{
  "encoder_norm_position": "pre",
  "encoder_moe": "soft",
  "encoder_moe_every": 2,
  "encoder_expert_mlp_ratio": 0.5,
  "fusion": "cross_attention",
  "nesterov": true,
  "max_steps": 9100,
  "batch_size": 64
}
Rows from block 8 of the text decoder of a small image captioner, named by matrix and row number. Rows with one number belong to one neuron. Each number is 128 + 32 x the weight over its row's rms, rounded and kept within 0 to 255. All counts start at 0. After the name is the row's rms in percent of the matrix's.
After each neuron's rows are labels from the 100 texts, of 14976, where the neuron reaches its highest value: "tokens" is the input token at the peak. Only what is clearly more common there than usual is listed. The data: rendered solids tumbling over patterned floors.
# fc1: MLP up (decoder.blocks.8.mlp.fc1.weight, 1536x384), inputs 256-383
# fc2: MLP down (decoder.blocks.8.mlp.fc2.weight, 384x1536, transposed), outputs 256-383

fc1.248 036 [170 171 119 149 142 126 127  81 142 132 120 100 110 122  96 114 101  92  97 101  91 141 148 150  94 145 158 154 160  33 128 110 116 129  92 141 128  99 161 144 152 119 132 132 130 126 104 158 142 159  95 160 119  90 144 112 196 165 147 138 109  96 136 209 133 113 171 106 171 136 143 109 139 134 189 114 133 161 144 116  99 152 118 103 101 122 119  78 151  84 145 141 152 133 135  81  90  94 141 172 160 199 156 104 130 160 149 144 140 169 110  66 104 172 119  75  95 149 125 112 128 126 115 143 142 158 149 129]
fc2.248 028 [113 137 144 158 114 134 156 151 157 132 110 174 151 168 133  90 121 120 134 150 117 179  89 132 191  73 139 101 138 183 128  85  62 136 124 139  91 129 122  92 135 207 109 171 106 105 161  64 118  80 107  98 115 139 150 136  94 135 101 104 161 171 103 101 117 109 129 158 147 109 112 136 175 146 131 114  92 175 123  82 117 119 141  91 141 164 148 176 143 153  88 159 142 144 185 138 208 158 175 130 155 131 121 137 120  41  71 148 135  65 169 136 140 103 138 156 134  86 136 135 146 112  85 100  93 121 141 159]
tokens: "purple"; "and"; ","; "grey"

fc1.302 054 [167 171  59 147 161 143  53  89 176 116 200 130 133 125 100 129 123 130 187 134 105 124 140 116 161 122  87 173 100  58 162 169 138 185  63 127 133 170  62 117 119 157 129 105 117  96 149 108 115 126 126 185  87  95 176 106 147 163 128 188 142 119 123 139 100 232 127 118 129 125 133 100 133 113 104 125 113 137 117 105 111 120 108 172  91 113 121 131 122 128  86 130 135 133 116 175 132 186  93 108 141 151 120 150 112 117 154 122 155 117 109 120 122 136 153 118 155 107 105 126 177 164 120 159 114 155  97 170]
fc2.302 039 [124 106 132 113 115  69 145 123  91 141 107 183  84 123 167  56  92 136 114 150 102 140 169 105  67  97 113 158 111 184 121 134 107  88  87 134  88  29 156 153 127 133  93 102 115 127 122 107 118 176 114  98 147 163 121 154 146  90 152 107 119 193 102  82 123 116 146 118 128 150 114  90 161 143 167  62 168 118 104 127 103 120 147 119 149 174 166 134 147 112 142 101 156 126 116 104 131  98  98 140 130 151 132 163 125 124  86 106 141 104 129 117 138 126 103 255 117  95 133 155  63 123 137 121 144 104 100 134]
tokens: "the"

fc1.594 105 [140 125 159 193  89 115 102  35  91 127 145 204 126 106 222 101 172 106  92 190 163 141 147 122 111  81 141 109 136 113 126 124 121 148 136  57 117 112 170 108  81  66 176 112 146 130  80 155 186 107  95  88 149 139  92 211 140 106 176 123 104 132 114 165 108 192 160 113 137 124 164 133 140  99 113  90  57 106 183 126 159  29 118 239 157 117 131 115 130  78 180 128 119  91 171 118 106  96 112  82 124 129  91 137 139  94 177 169  89 140  93 162 135 127 152 135 128 100 104 203 136 171  93 106 143  93  72 112]
fc2.594 127 [125 112 114 115 104  78 143 135 136 107 121  70 122 178 100 130 219 174 101 136 171  70 195 149 108 178  79 181  61 135 166 148 150 125 110 153 114  84  88 155  92 175 129 184 126 126 165  85 117 156 119 129  98 108 140 134 121 137 105 137 156  99  94 143 147 144 106  97 102  95 133  85 148  97 177 113 138 118  90  92  87 188 152 113 100 147 115 149 149 111  63  90 110 109 173 112 132 109 145 127 141 103 149 151 114 115 147 126 164 129 137  83 149 128 114 223 157 138  48 156 117 163 150 140 128  90 120 154]
tokens: "dotted"; "blotchy"; "checkered"; "striped"

fc1.627 260 [ 89 102  92  88 137 149 123  58 106 158 157 136 155  92 143 108 143 116  71 176 111  96 163 111 134 127  52 102 134 104 112 137  73 130 165 129  99 152 127  95 133 142 196 164 143 182 137 146 151 107 155 141 110 116 155 100 120 122 122  89  93 154 159 196 132  96 130 178 111 144 152 134 185 161 108  88 179 120 159  95 137  70 121 160 141 163 123 116 121  57 132 142 106  35 102 195  79 176 120 145  74 154 105 147 147 174  64 114 136 104 185  98 113 145 137 142  96 182 108 184  81  98 174 111 127 115 119 159]
fc2.627 275 [137 127 125 129  78 126 150 136 177 133 166  72  69 168 126 141 143 125 161  67 155 170 110  86 126 118 118 104 143 109 144 118 146 162 128 150 104 127  78 114 151 138 169 151 141  90 122  86  82 122 146 147 138 121  87  56 170 146 176 102 130  87 135 112 162 112 150 129 147 164  40 194 104 142 142 119 171 177 164 157  91 145 141 149 138 110 193 135 206 145 178 108  90  92 135 148 154 113 128  82 131 128 112 126 185 178 145 176 180  99  86 153 113 153 158 104 173 126  98  97 107 152 174 127 107 139 123  95]
tokens: "purple"; "grey"; "green"; "white"

fc1.384 049 [153  17 111 154 149  54 143 148  83 125 115  91  84 148 134 159 156 135 124 134 166 124 150 148 145  84 102 117 128 126 165  97 111 205  57  90  96 129 107 115 102 114 109 166 136 122  98 129 131 101 157  78 103 123  85  94 104  93  92 142  80 172 163  78  51 181 102  98 159 139 190 104 150 104  79 128 130 147 144 161 157 105  86  91  99  92 144 146 117 125 130 122 109  95  89 155 158 142 114 131 150 171 131 119 142 157  95 132 175 114 117 170 100 134 188 151  64 202 153 123 176 143 148 179 156 125 126 157]
fc2.384 038 [100 165 149 163 141  97 108 117  75 122 135 177 138 108 114 108  82 128 201  62  93 176 130 125 132 155  76 162  81 131  74 127 125 134 165 127 114 142 184 148  61 125 186 166 172 154  82 133  87 144 117 103 182 137 111 164 157 145 184 138 129  88 103 115 136 125 167 150  84 119 164 168 132 126 182  82 143 139 142 127 106 134 188 109 149 103 122  97 106 141 189 165 141  40 135 135 126  75 124 166  85 127 154 130 104  86 139 108  95 103 142 125 146 102 121  92 175 100 135 147 148 100 112  99 119 141 108 133]
tokens: "purple"; "teal"; "red"; "yellow"

fc1.358 275 [147 128 116 147 192 140 126 151 137 148 101 127 118 147 132  94 141  36 175 107 131 113 150 182 119 141 120 139  85 141 132 146  96 109 137  95 129 117 122 136 156 187 168 181 121 184 108 158 129 106 135 213  68 144 120 107 216  46  58  80 158 177 155 112 114 160 128  74 103 168 115 102 155 133 147 129  93 162 186 129 103  64 109 137  86 143 160 153 128 117  98 127 108  92  70 109 102 160 172  96 154 110 123 162 123 160 116 134 150 142 136 117  82 104 141 116 144 127 107  99 165 141 133 104 153  98  85 106]
fc2.358 304 [ 76  99  72 145 100 100 135 135 161 134 121 136 137  99 112 181  81 175 115 108 143 133  73 111  99 116 161 160 152 185 140 131 135 115 133  97 127 138 110 124  76  92  79 114 125 105  98 152 157  76 149  91 112 118  90  80  52 121 139 203 149 175 121  79 135  95  92 206 105 128 154 147  40 111 154 137  97 130 129 117 123 177 127 140 113 109 173 117  75 138 128  82  99  83 168 174 151  89 167 133 168 136 107 113 152 159 145 172 133 125 117 104  78 151 117 117 132 165 150  29  92 125 107 118 163  95 111 112]
tokens: "purple"; "red"; "brown"; "pink"

fc1.40 029 [130 134 148  86 141 147 133 145 177 111 154  90 155 122 140 112 126 102 126 150  91 150 179 109 149 181 190 140 158 116  99 141 127 102 138 105 144 105 158 154 140 120 169  87 113 119 147 154 116 127  83 180 148 109  87 137  94 177 153 122 151 151 159 142 143  88  97  95 146 136 179 190 144 203 130 138  87 118 141  47 141 101 170 139 123 164 124 137 146 123 108 140 106 103  79 115 116 115  83 164 131  79 139 167 153 103 129 107 137  95 127 136 163 137 172 214 126 136 155 111 134 182 143 156  70  95  59 154]
fc2.40 024 [104 144 141 125 115 147 136  82 148 115 105 119 145 150 154 157 118 170  72 165 101  95 141 195 163 109  79 130  78 172 132 107  84 154  90  68 148  97 166 162 140 130  93 174 141 123 122 107 115  64 130 163 157 120 177  86 122  95 110  97 152 162 142 172  90 134 146  88 124 109  56  99 108 127  89 134 112 157 111 132 146 191 170 143 132 129 102 149  98 105 107  93 181 129 148  92 213 142 162 150 167 117  84 103 116 126  97  80 126 139 133 105 146 106 161 117 178 110 114 162 170 140 150 133 184 165 128  95]
tokens: "the"; "purple"

fc1.537 081 [154 104  90 216 133 152 145 126 116 153  94 149 145 110 155 182 178  94  71  87 114  87 179 156  99  91 151 121 167 108  99 138 128 136 154 108 114 114 162 148 120  80  87 148 146 192 135  90  67 156 111 166  84 120 108 157 134 116 141 131 110 107  44 121 142 118 121 118 135 162 186 140  82 130 179  95 151 131 155 144 131  95 134 138 187 121  81 143 138 123 136 123 130  72 153 167  27  91 124 126 152 173  49 144 147 130 120 173 131 124 128 157 134  86 206 158 125 144 116 143 126 130  96 117 120 144 175  82]
fc2.537 072 [118 119  93  94 125 129 102  96  96 158 143 126 109 100 122  78  73 127 158 191 127 157 167 131 117 101 168 187 111  58 139 118 135 170 125 136 151 174 155 113 108 129 104 109 171 122 194 114 131 125  78 139 190 128  93 136 157 128 151 118  89 165 138 116 177 101  61 154  70 148  91  97 143 133 152  88 134  97 150 171 185 130 155 128  63 125 118 145 115 110 113 141 156 119 132 120 104  59 181  97 146  80 123  95 118 108 123 124 129 120 150 121 136 159 177 135 171 102 101 144 135 114 132 168 100 146 146 158]
tokens: "dotted"; "checkered"; "grey"; "teal"

fc1.156 053 [159 166 150 124 161 135 125 158  97 179 115 152 131 126  75 121 151  96 176 111 109 162  77 121 139 110 164  86  72  54  92 162 129 126  98 124 159 131 131 168 106 165 165 145 152 111 209 186  77  86 128 136  60  92 119 154 138 168  98 187 100 143 122 139 115 160 107 156 121 141 109 145  97 140 203 130  33  87 134 113 172  72 154  64 154 119 161 109 129 130 120 125 115 113 116 120 164 113  86 173 156 143 151 151 147  84  76 133 174 168 128 111 160 175 148  87  86 168 108 136 125 134 132 112 124 115 125 101]
fc2.156 052 [122 122 104 143 132 128 167 152 142 161 106 121 134 140 172 118 138 181 123 136 108 120 118 129 126 146 114 140 139 117 129 121  71 153 158 150 112 158  65 163 181 148 150 103 118 147  50 149 138  91 101 186 129 158 116 106 157 136 116 179 112 123 130 136 152 119 101  58 104 157 172 104 167 105 220 119  94 173 165  64  70 107 108  93 131 151 140 130 111 103 133 129 130 145 110  75 146  94 111 149 163  90 109 193  94 112 124 129  95 121 156 133  91 120 116 115 166 152 180  97 101 116 128 132 150  95 159  96]
tokens: "red"; "brown"; "pink"; "teal"

fc1.104 028 [176 206 130  79 157  93  77 162 110 128 153  78 156 159 129 114 167  98 126  76 140 148 182  73  84 142 111  62  78 119 154 173 151 120  86  96  83 144  67 139 152 133 163  89 158 138 207 107  96 153  49 155  60 152 145 125 168 135 123 130 100 138 122 121 110 121 131 149 149  99 147  64  95 122 113  99 171  97  72 106 126  96 153 111 139 180 125  85 119  93 153 177 118  86 146 118 142 125 130 101 178 179 137 161 107 123 134 106 125 102 142 162 132 153 146 155 115 110  98 147 156 136 133 103 105  86 130 127]
fc2.104 026 [113  92 186  70 128 105 160 163 180 174 151 103 133 139 151 143  92 138  72 169 138 126 124 149 176 131 136 134 160 137 113 125 132 146 108 134 162 172 132 121 125 146 143 124 111 122 105 161 158 110 146 157 133 123  96 114 100 175 118 131 161 128 143 105 126 104 141  96 146  98 114 125 168 112  85 174  62 186 105 117 156 188  64 117 112 148 205 141 156 222 115  90 154 124 153  84 165 148  98 173 139 107 120 176 179 106 154 137 145 126 122 121  85 101  78  59 149 106 110 139 165 143 127 158 169 153 181 120]
tokens: "purple"; "teal"; "blue"; "black"

fc1.522 051 [131 133 137 115 179 102 109 163 158 204 151 151  83 228 118  91 138 144 145  71 118  73 153 215 113 139  96 130 155 125 126 146 141 146  82 170 137  91 100 146 122  86 149 132 113 127  83 180 162  61 154 148 128 148 173 101 107 158 114 110 156 123  97  98 108  84 105 126 170 165 160 116 129 136 205 137 146 112  91 162 191  89 114 135 123 144 136 154 139 109 174 164  52 156 120 112  99 129 126 102  96  82 129 106 147 141 133 105 166 181 163 115 123 141  84 120 102 133 136 149 127  81 111 160  90 118 138 159]
fc2.522 041 [156 107  95  99 172 138 162 115 100  83  55 148 115 105 116  89 142  56 155  84 116 113 156  86 103  80 125 173 120 160 171  87 110 111  51 107 106  81 128 130 146 135 151  79 147 179 124 157  98 175  74 166  78 101 214 133 144 107 161  97  99  87 145 119 159 148 132 198 118 152 148 121 154 115 149  86 148 126 159 119  87 112 141 129 113  67 135 116 163  88  89 119 108 120 186  55 124 121 127  90 149 101 160 136 128  83  92 114  60 106  90 171 152 101 126  82 127 106 197 144  88 121 140  95 129 138  95 116]
tokens: "purple"; "brown"; "orange"; "pink"

fc1.543 043 [168 174  87 127 101  81 106  99 132 169 188 167  80 133 111 143 144 125 106  93 148 142 123 162 117  80 143 177 118  94 175  39 112 110 151  91 134 127 172 107 133 124 100 174  66 109  95 108 105 103 142  95 126  88 201 123 167  97 150 125 106 114  93 104  44 190  86  96 125 143 148 150 126 133 153 145  73 110 167 147 139 178 120 113 119  99  65 124 139 135  79 128 136 117 156 188 149 123 109 124 115 159 119  98  85 183 122  98 113 148 155 159 131 126 129 129 147 119  90 108  65 114 125 138  84 100 156 133]
fc2.543 038 [110 138 154 147 156 114 137 153  68 169 117  89 123 139 136 140 154 123 184 133 145 179 156 128 123  95  79 121 107 137  75 100 116 117 140 136 115 139 101 132 168 138 184 112 171 128 127 145 143 165 234 146 198  76 100 172  85 141 149 129 172 153  97 151  90 141 127 153  90  77  89  95 168 154 140 112 112 163 119 138 107 168 106 140 112 124  89 159 110 105 137 152 117 100 193  91 111 110  90 128 136 115 147 134 155 129 129 114 154 133 107 125  78 135 112 114  53 101 188  86 134 132 132 120 172 122 109 147]
tokens: "red"; "black"; "matte"; "brown"